Rows from block 2 of a small image classifier, named by matrix and row number. Rows with one number belong to one neuron. Each number is 500 + 25 x the weight over its row's rms, rounded and kept within 0 to 999. All counts start at 0. Numbers have three digits each.
After each neuron's rows are labels from the 100 images, of 14976, where the neuron reaches its largest size: "lies over" is the class under the peak. Only what is clearly more common there than usual is listed. The data: made-up road signs on poles. In brackets: how many of the 100.
# gate: MLP gate (model.blocks.2.mlp.gate.weight, 576x192), inputs 0-63
# fc1: MLP up (model.blocks.2.mlp.fc1.weight, 576x192), inputs 0-63
# fc2: MLP down (model.blocks.2.mlp.fc2.weight, 192x576, transposed), outputs 0-63

gate.188:521502481508507472491551490489521523515513488522448509492487526472532474465500504520519563518501519514495517499538455521517526477540473528514533470517470493482562521501500490497521480522472471
fc1.188:478480458466507527520469499537511497513498487517517454525465487480515458503515513490510451512513453493487529527508471493506502521537466498502508487536468488465479526525508492483502502529504473
fc2.188:566492439518506513521472492499522496504474477513498492490520511522553437496487504503504513474526480461528509551503457456479522497509498479508542540493485500489473503474501481471519517483501513
lies over: symbol (38)

gate.110:553495503525474488489547507475526522534499520485512502494478497526496467460555483533524500478507531553464478482493529540469525513534521485484494525476501515501509466517494483490494501492477483
fc1.110:533476499523494530502493484460531510500493522582526493455485520534502597443493494512496520492498538523499522505490462474513539525514495497527469514511548529508470547463471527515488502496498474
fc2.110:544492503523501512490491547437479493495493513562531512499538539517535497524541425559511540499477548513477500488452462515474528530528530472497541481502489524490533486463494489473478478508496489
lies over: rim (32)

gate.341:524497537490518475521523528524557466467501403515471516533523486494480568481468470534510514520511534453495525496554541501459536533510486512539458470479515502529516495533509516501491530485508483
fc1.341:522497501493496481458522519498418523541487507530455502499486510497503467495527510453466461501492477534495537476507452492525476482465517488480525485459475500481493502451495490452480441508484444
fc2.341:470508495489507531531510495469560504509540509494493496514520485501508519488510498509485507534498499554467467473489472460500457536441443500493501534486539494458534544527528529536518485513500570
lies over: symbol (95)

gate.237:529458529460529512501558469507510508507517461506496458500453516527505456514476498510483451527465485481507510521536497516482485524527508470504523515517503476493507506496462518500511506448492503
fc1.237:500536461532480527532517534513514513504478553470533503526524497534510514444496487509522513463539531527519528488519485496465492526502472521474483488521487497487494479530500472504475510516531502
fc2.237:457500457478453488466450478502476522489498450584561503489478473507490558476507508536520505527486518466513457493493542490482529493491474506483496479485525517504506519520487545472530508485496504
lies over: rim (42)

gate.61:505501543474463492508502528492501444516547506486457478471508499466490518485484468500496508523431450519531516522454502492506497533477502550508483510536501507516460440456506483492488511497497479
fc1.61:501516483485505511553507471502503480433489511483505459499520496527511438447523483463527435480498503528505506542514495497523516510556484515458510513521503496503499473484510549491501497484497491
fc2.61:468496549520502485484498493561497527488445514517535477500496496515511474423490509502534459478479509498551480516516516503458506502507464467522520498481490493497488504490481522531492504488488497
lies over: rim (56)

gate.565:529518487497519514488462502473510499525513479518480483489479500478521494513530469523475506498502544472527498502553489541472506533530464462498522480506484498505489518508511485483499527488414484
fc1.565:507497501489508494470461538512511513537481507496493521478485528505519523523517510460540552551514478441494504465496548478494512464516465504512504489483490440462497507542511520477501515480490511
fc2.565:505497559518454470524506506490535554522487553520507528505524503483486499514474491510501489475494467487487511488495500470497535477535498493510513471517528522499526505452514536499516487529508532
lies over: symbol (50)

gate.4:544464536472502492522525514535514469480479469527504520499466483497509501508541493465511487512469537497497526485505482477470475515423438490471485460534511474465509502486498480504502479502531485
fc1.4:427518513517514499467481451488506506497522508514510502517488482468512495501473498489533549487509479445496470540483486493504497519533489471545511512472471506510459516483507514505506485521481486
fc2.4:472521523476500521527495489487512448476486506514542532493479532548524548447510465484527468493469461506528552482502486492483490488518537537541517487487500513512504470519526485511456532478449520
lies over: rim (31)

gate.79:507500500479563494490516511520536495507540538465521466507517497515522528469462476516491519529490516500472542520510459486494522529502470465475471480447496476489514485430538526548497496533537524
fc1.79:512559544484532492477509508533532484468501501460522466511496487508520534456471487489495511512504486514473473540522495491493490511489503478438432470471496561501476474493481495568496483469512500
fc2.79:492526467486488450525522509513511456464457496513497529476502514541477494507491484455530498501531469481507469560488507549516480498473480503482532466480474498458499521480562513482470478489455468
lies over: symbol (87)

gate.557:495507514526489506510491478500480501491524517488444487519501515502526593465504503506461489496518526507469502488460510509517480511506506494485451490490522483512501506486517541495504517507462493
fc1.557:539463534527482481454519463494464463480481541483522482489506490498521491506492547538521536502508469475539464485505513523533482505463515472532517471521478498490496488538461504517482483477527506
fc2.557:500477516536474521507508518453496483484508566481510513551514501510489501504453576515519479512497516516501503487512525472461530482493491476534484534482531466496490456505487521511508519484512483
lies over: rim (76)

gate.404:496522490472523533473529469489475493465523501495513523459483492478503442508496436514534460496497480511476550496482547470489542458499527464516521483484507493483539481473506437477493506510533506
fc1.404:520463507511431473478535480504502499478483472521482497477495495437496505496489503470500514524484508540532553504487499452460566473524534493514509516483460513539499518477492500493475503503495460
fc2.404:543506504497442515490470503439484523524523478520515494525552468465518542492511517533514487504479515516439539513506458499547490512472490507508533478514513491528481498498494523466486487511457496
lies over: symbol (33)

gate.488:522469504484497502491482479499493467491478505525538473520498484485500491452506494492533549488527524482543516493508514518498484536494565468446511480431476472494505485474503504456520485515500492
fc1.488:490420489500500473529487455475502485462509524525514495494476540484486518481506487443468496511517531544487507534484508449483470511494543501478456509462473536497512508520462543525484481502448523
fc2.488:486490450541485528478466524496492492454480521536458551510509513488490486531495500516481544502524522521488473533491444457537468494508492499498492526520493500530465493510493516512481503504516527
lies over: rim (26)

gate.390:516553461521504502467490480487545516518511537484512514505468462507558556489535465522494463503484474488524503478468509500468475522508473517523457518493491504488486476491505494515464495451484493
fc1.390:495533487523515483474524486501479527546454492469512500510512503528532543476512471527493484487544479483516474483490541525505510531481478484504454519479470478501463475511498487526463458485487512
fc2.390:503481501552497514533482508502440510507474497481525511470561512471511480524448497525512516462487493512483484512478497534436494518482529482509462499506510465502519478480533516494494480470465503
lies over: rim (87)

gate.528:483510477484493494480466516487463495465520483481477494526503469476494535485498494509511473526471474492519482532498494512492524543484520486481520461480492501493463485465496514462500539491504526
fc1.528:523500513499498480488540518557516508502482497515501508509520481515523482484499523456529499464517472473482520525485496473512451488513498564557441507492494523505510491495465516493535517535488523
fc2.528:489516522506517523554476502465464520502483515518489514518505479436522483538537489533519532511486473524497499492494493461501476512502555502514494467493475516486553527533510476466525483499518554
lies over: symbol (52)

gate.286:563452482505514532511498529473468510496485501416501492520467484510539509518513504495529558457545508495493540478481498504511512510501450561533534485514506534515485466462465511472531512513518531
fc1.286:513484481495495512515524528477509455498515486491526520526537507510489474471529513486503538504479579511559518504514461454491511504502471518486529500503489530517475505466459487507538517528484535
fc2.286:512503498536525488460478522494497439514499520501495480514491447519468524553474491539524534494478526501509473480514506464514535484471483558485515517524508527508485523486491465492497489537529448
lies over: symbol (87)

gate.522:503511529496474505488519507435481502526529505484476471507543477508490535483501489504531511531459497504519519508507492547507458509520540472498509507498507479540549504575501528500478552468471547
fc1.522:560512525551495470539514491519482523488496507448511491466479517442520472513500516483484490479547479521454497484455498528490538495507475512502532516480530549502523532466517437488550504517512528
fc2.522:480499509523499487471516443464510492524475457500524446510538500478528497458499500538482521499493534479457445477514508552517487509489497458526494487544492480513503505488507490484495441507498551
lies over: face (61); rim (33)

gate.207:464512518463504483512496458512484497473489473517515474519462488503490444540512520464521466489491483530497527516484507469527488553532453536508526509492529502534462494518457510473494520533473485
fc1.207:510517482485492473531506500494529488527498468470510521497490495522498489526505458522506439504574490487510463441466589480457485474485501488489493512484515514494457494524504520519499484476507489
fc2.207:507548475525525498481486535454482492511515489507495535517507543460538477549481499492538495448549492492510460460475510439482474501485483534519489476513522490515526509520507513486490534499493536
lies over: rim (41)

gate.52:509502491501533485481514520460499513442527485457501534480546526485444508500488531501507499482480510523506496527487498564461470524511525543515532500507514559503492444469488506482549489468516467
fc1.52:474485510547462444536485520505510500512509519547479520528520486500517522482496512494516483543428465489477494537451505526522526490511527466520516485516509511515503498499498472477508571545512497
fc2.52:463540471523500521517527482473479519499445456517471500539516512475552488512542502515493508470517539474485542482544508539514495531480489487520477580518494494473462504456478558472508485537527522
lies over: symbol (74)

gate.564:509490458521498511467547534507496494515569516488454550478466513494502498492532548523445523476409499478468511481497523502480509490498451522521551499528476464510431494472497508487497509487472450
fc1.564:492516492467491521489563491511475481466542491510475480510494511498500521502538467485511502476496516502505505478485434493504505454484521506509515516451524512502535513519525515468517525501446480
fc2.564:528485545513492444508477500482523480504524514543468486517509494536495500539504475481502539479528477526458512529480489470561501483492537491537504475472513460500442476487462528465498494518478506
lies over: symbol (30)

gate.294:487469532490481499511462522479527488547545542471486471521567521498460534458496495487482476542483523517462533475502506547477489513493487495538439477493512494496471454500534500513512489468431479
fc1.294:494460460523503511470500542497483485507501524506504512524515545520506529511530468524523488466513493501484515496520540536520507497549476476526481525491525519495504542525559495531482538517534494
fc2.294:527460517551533521462484469532511527486502511457502511523508520485491511506505475498530514531466558525447481474502560498526502506511503489473474512490509520528536497465497513495507479477511506
lies over: rim (44)

gate.256:513527538519501477499460519515563501462485486487479525511494511486515517488468475488509530524512524485495524464496465510500487540519509464523484485475497503542495491515528532506524467488487487
fc1.256:496485540551502499522491534464537526496503533556497500497468541507484468496519493489532510522508493489513462481528515505495462458512521504514512495479479505516504487493520511504498543485523431
fc2.256:488505461537519454518539511484495516458507505471481466476491489443498536524522511524489538514489497497556523514457452481484485468501532467499488498482496507531515504491486507479511506471419480
lies over: symbol (82)

gate.425:529467512476496491522516466516490459488565510480490470459437501493532516480443485504473509483485521549487498500513548515497504468528499498483521470484517490461480528498502540480505491470462496
fc1.425:454501479551514515506512480492522480518498527557472505529467522529521496524535517459491530510540491481493523484476514528527469463481536467534453503466478488454476499496515501496482481529480477
fc2.425:539517512514501481480473521513491472524496486491481506522488524505490506485496526529486526507553539486478515538520486497544446483519496489518483528496506454488508492462437491521489515512476494
lies over: face (68)

gate.384:519502459499517511507523523459551501509501518470522516434487480492491500513485488483504521458476473509497469502471497429495512505491496540464496516496520480538478471474470462516482477520503491
fc1.384:487461496504459504479461507511517494507478510483498507491497503484486457517479539520558526503493487486519499499471478420542541501531540488521498509477511524582533496488511559497546489495507509
fc2.384:469518521519514471495465509509482447515478488497528508508460494514498530475517531528511487541488490507486526514472516481486521537551539494468480512507506510547502452472423461523553529473496487
lies over: rim (32)

gate.86:514488483461475490517572507534487485537564518492520542540515476463538451480526472499498486492486492508492502482542449564535550497485469525525484504515549485452536508459479551462473490484501482
fc1.86:536553521487522504507468498495544564489485490491496470517497459511439522500480518499535488516514509472490501493460493468493507510514472499464482491476461526473477498516518474514534526531542472
fc2.86:512549499495513471515523490495483559473463497505501463500462490547508499476489455514509490503536498481493509506477470459495500508536471494493511489462493477518503519500496488556499526493476482
lies over: rim (65)

gate.397:523490445502453540493507517499497514506508503491494447502514501454543562450514507503482501457532556479500513509494469532500472514507527501516499465521494517497502492508496495541507483479466521
fc1.397:487472512498498541459492481494536538491509473501528519472521472507516495470495508508474488524513538495449490533466490469488490509517513479480513490486518505473529475503520499530490475513463454
fc2.397:513492508539522498513538447526506518527453493514496476508461487478520425498505526483506517555508492549548492505477468496498489491509485512475561502478477481490514478509501471484459486477471479
lies over: face (51); symbol (47)

gate.356:543532516514485533446507547499515519497476510475517502513505470538513516522496521536517501508496493503479503492493534509513482538496474507475483502489513442509492504495538465480497512531494480
fc1.356:464506513449508539516497524498497467518530461470521448475476509512526501493483453517499537447493437465514537516473493504505500503478480527505531472505506512506486469457492491517492449482507467
fc2.356:522502479503458505510471538488524501519536511436532484484504470537467489518485497538530528538475471524518463473459533488482472503494484527521480507485534519504493478507504465517488540492472498
lies over: symbol (65)

gate.470:498509489511482479514460487507484535460473506452530487506482502512474552498497488485533472498481538477487516478490539505475499449504489509547503434476507459492516509551510471513522498466456463
fc1.470:460474511484485550517485501525526520495474502507486486496458493489448511509512472512497480526521529475486484490498480516503494535517495520509466515448543519529500534511474492498516484503484498
fc2.470:517534514489479499506503476497533483459518499474516466541502502550509532536511446567531511540499534500544510500497548486485473515513507493475499513533492537528531509519482488491450499536491480
lies over: face (72)

gate.545:427468501460484523513530504512497512500471521510489476510464482515511488523463486550440511494507484502453481519474507494507466480500518508484482463502469488478483472510485483486491504479516523
fc1.545:514452507480551533466537485503494523486475497515501452504467468451520480523465505539469541519521516480490494531510523444521483470513532541472494498513519466465514446490521504521512503485456497
fc2.545:500476481490498476500508498486443488512485523489476453548507504484504509505503515514489510524471509489537486518483528464547479532472558507563515515469513531494498527468501473501509476456489465
lies over: symbol (94)

gate.39:479524492483503495499492556492501498499491501539487488491542474506488495538535499488529497466474495494501468521493479490494460487489482485432509502501546505488512432456454501474537463494474513
fc1.39:488462484493523525468512489473519479513503554523500482489515498483458519485540509510431506492453502516482506449525518518524513485460478485511482466493537484462526533495530505489496516472507488
fc2.39:465517522509489487557460514506538501531510476482547517487472462480513459462515502497475467528460494505512526478503457467492487478480504502450480485470501485487477491495513522510505504474486467
lies over: symbol (48)

gate.123:502517504490551553514529543517520516489501505491472510525460442521446493523493525479498545467508497525485509523533478505437463525495464466514479510505487523505461474454512512502491491510461453
fc1.123:513480455490531539492529495486502565516443451521534461493523486444504523482540548517494512470482506498448495470473469469466511475474482484486515543532485499524523543480498493522517464507481493
fc2.123:518473497510524512476526509491532506499426478523524551502485539533506460480494478523513514549508529549487478483492481470464522520528513505469505477478477453483481499507475525551523489484504532
lies over: symbol (46)

gate.506:497529486484458552500525517519475499496514467500525502510524501457539486449514498514466498501482547495534540542462481469517490497515477517476518523493497514486468470511496483534516485496490529
fc1.506:519536451527471481519513520490473490513512487456483523454510500490499532478498489507472573497475544463522471536482471561484483489475503469462499497513484545505514499514496512533500522546518487
fc2.506:475477482502507477525557515487497485496467496501504498479525495485566485497486488508483493539517535475479454510461500540475521484501511502517454525515511480527519503469527525489501474541523504
lies over: rim (33)

gate.416:501509473472508501504485515485531510494462490488485463486440488520495526484512478487482541497502533486475516497513515507443482516487448472452464524477485496437555522519472480513516492512480496
fc1.416:535508430512508474525546512528480484534487519465508504515521517503518528472521528496507460517499457498526490522486522523518509483526517501532495500531518452536469487511510540509482486535495527
fc2.416:513510481497508545485435425468468463530539468455494463527478493503463480501479502520525505496510514517437516464488485497502543479473509481482529550462492474507510528494423515461500489502514501
lies over: symbol (84)

gate.487:490464486504510462471512496506493456497510498501466500480514517524510459517456487499466522536464474486543537545517500497451470502510517535532527504489495504485477488491484463481508494507525533
fc1.487:476526496553497514470495481485507482513545550518471550466464474512506509511539459508498464468503522467481526501495540483468509486497531501498485471503525526544473491481518474499466495484477550
fc2.487:502522479488486471514481514490509480504544519518539479512499474464484485494505496477468484482488540458460505518498460490528494474501506488456485496484470486520498481475495508561512496531568516
lies over: symbol (89)

gate.69:501525458497511552463490457482482522481480465454478551514478484541505514532528509518472499472467537488467494526532519457531493527528491502471484466498544491490467540459456504485455493495541528
fc1.69:484497497470498512461518484512522524484506506477493529507490490524470527508495487484499524510461531506482484502529522491487500520477493498506470533467513498480457516489446501519489486501538504
fc2.69:471506487489504529490556535493499509501486490502460528526502479518479520512483449538507471521509514466525520503523554472493507478497514537495502462544509466527546516499526546481517533521500499
lies over: symbol (59)

gate.396:562465512490528499506452503439528481490500475469496535513466489481471467461524515514506446482470501479515516520511525510456493511447481526448522509549514498464531495543509535476506471498489505
fc1.396:504475460484503535542511514536475516459499518476504507527457509496500448474533494480476505471500544501480516483512514495480492508495547482460511556520476469462511467513491517508518494500451477
fc2.396:509520524494508515525458479550468482478485538499507502496506520499478490523491514492498479522526493474514522464527494483511505468507548517500485512473479484511502496494480509561554528531517507
lies over: symbol (52)

gate.452:501548516528518466475485506497498478480484516500449433508464518514497499464457474463495514509513493490508509489445537483461459497514467482509492501454523481504501506544528506480526546487492506
fc1.452:484521503448532479494504520505499485495492475550474460503472482546529522518466470506459517484469483506449466490432496501516440478506518514539508562490508500510489494581486508536528516538502496
fc2.452:534465539477498525521482501473554535500525476520512503493541512549505522532490504464488471492471508475518509507502486500514537526487512472480432505500540483508495490560484539540515470500536489
lies over: symbol (62)

gate.222:466505470513512474514501552478469472489484462507471472530496465539509481489473514475495524491465469516525505505522480502481428528483467507500542463512468451522508490500411493492453494529481494
fc1.222:521517486526511504500500538537478543475519498512530536503473524477501496491505434474537482516526499523511477507485541484515497449447500457463514470509472504482495501493510512514496457468484471
fc2.222:506482510517471516452481498498559545490517506482490506508534501528484481459454484499500512469559505513501491466509485513515540515502505484520494474503434509488488501504479503492500516552487492
lies over: rim (53)

gate.220:501511483480453488500530489528462494540471517477497484461498535463491523506524488463497495484505493511504514483491481513497539517489511487534508476509468504489491526510450494489552496531487508
fc1.220:474511484532491519516503523490484488424463457499486487525495515484557496476471545494512471487504478507521519530509526520478512529474495488535495495468503497499514551518486511449513477492461532
fc2.220:460487465510472518487524475541496529457524458504512504470437486520486472559459520533485461493510463526538536516505513510529484484495504482467545497505473503519503485549453498513494527475475479
lies over: rim (54)

gate.67:520520484511517513499441506473484542519537525512481476500509506509513526531503509467444477459475506521463530510522495508449516487479527523500471551498524478521468527474454507453465491481495556
fc1.67:462556520516547527515531540486515464493516494519482508501519523498492530474484497522553506496506509497507528524517495500518478512532503500507472452480496524448508491519545470472518518499509474
fc2.67:497478466520494555461509510478495487507507467483506562519494491489482519487467501499515530512500483494479458528507465475535515491531449467501525511512478448515466473487500479540522529498464456
lies over: rim (31)

gate.322:473473498524485500465526536492511476504530529523520508510536511493475504503508496468515523505493517484503506468483486458525482498480472507490488538488493472483476497514482536477501533489514523
fc1.322:458508526487500442520528544484511522496530503475463511493512482483465480478475490501522534516485464493514487486518537471526491492479510492489453511484521463447507477504506512553485503468513511
fc2.322:487527481498518518503477489484474527521524458434497509484529551478464501474464488482491480523495537461519513498503486512480509515492538517518554425491478491498459485497549542477491504529516438
lies over: rim (25)

gate.457:479484450492503516477518455480481486530492478496515481513504508495509481488522507502508515526492506475468495496506538479468494512493460534488464477468474501427499491524529515532498499495530559
fc1.457:489497525506478476520530484548482489536491499497464504537483517481471446546522496458457489473506484547485481486470507499469499519493519469511480494517501467503527514473505497473481476500518510
fc2.457:501468503488469451477524487540517505503469494505520471493445506488473503526531522460456550486502446547479502463576488500444492497482488465493477470466543490456496460513493513524515480494533496
lies over: symbol (74)

gate.406:502451533508559500472508488460490519506489464507508527506507476486455510496526543505501491501455454488502507509456482538461507523527478526498509523518508509518520453457499519482510516472482456
fc1.406:519509459491465469541508488491537528500489503448483523482522447528510531507472503474484504456493536512488483508485517497531513462517494522486486495543480462479526512520502486506494497527479507
fc2.406:472495457489502492554471520501494473497463530498503471504491504535532538439502511501495510485494531477491489482524497466507512454483514566503513477479518479494471499492457463486448504520512464
lies over: rim (43)

gate.271:523500524501458504516526534520501514457500454488504460538510475512525511467487491501519482510499500470508499529507479466526480486501510464474509457546503507531475511468486511512506467517478523
fc1.271:512481467510465502457534456493486489502522526496506470522455538493497530502511513516538511480495454521506451486506476539492509498505481498475502524458463488482537505490511506484494459454498493
fc2.271:530495507510503504471491532548493479508468508535486481479535496438484544448505513512509550499477498521463503475487490537450504509462489470503482499505506499510488499521507494444513479483476484
lies over: rim (30)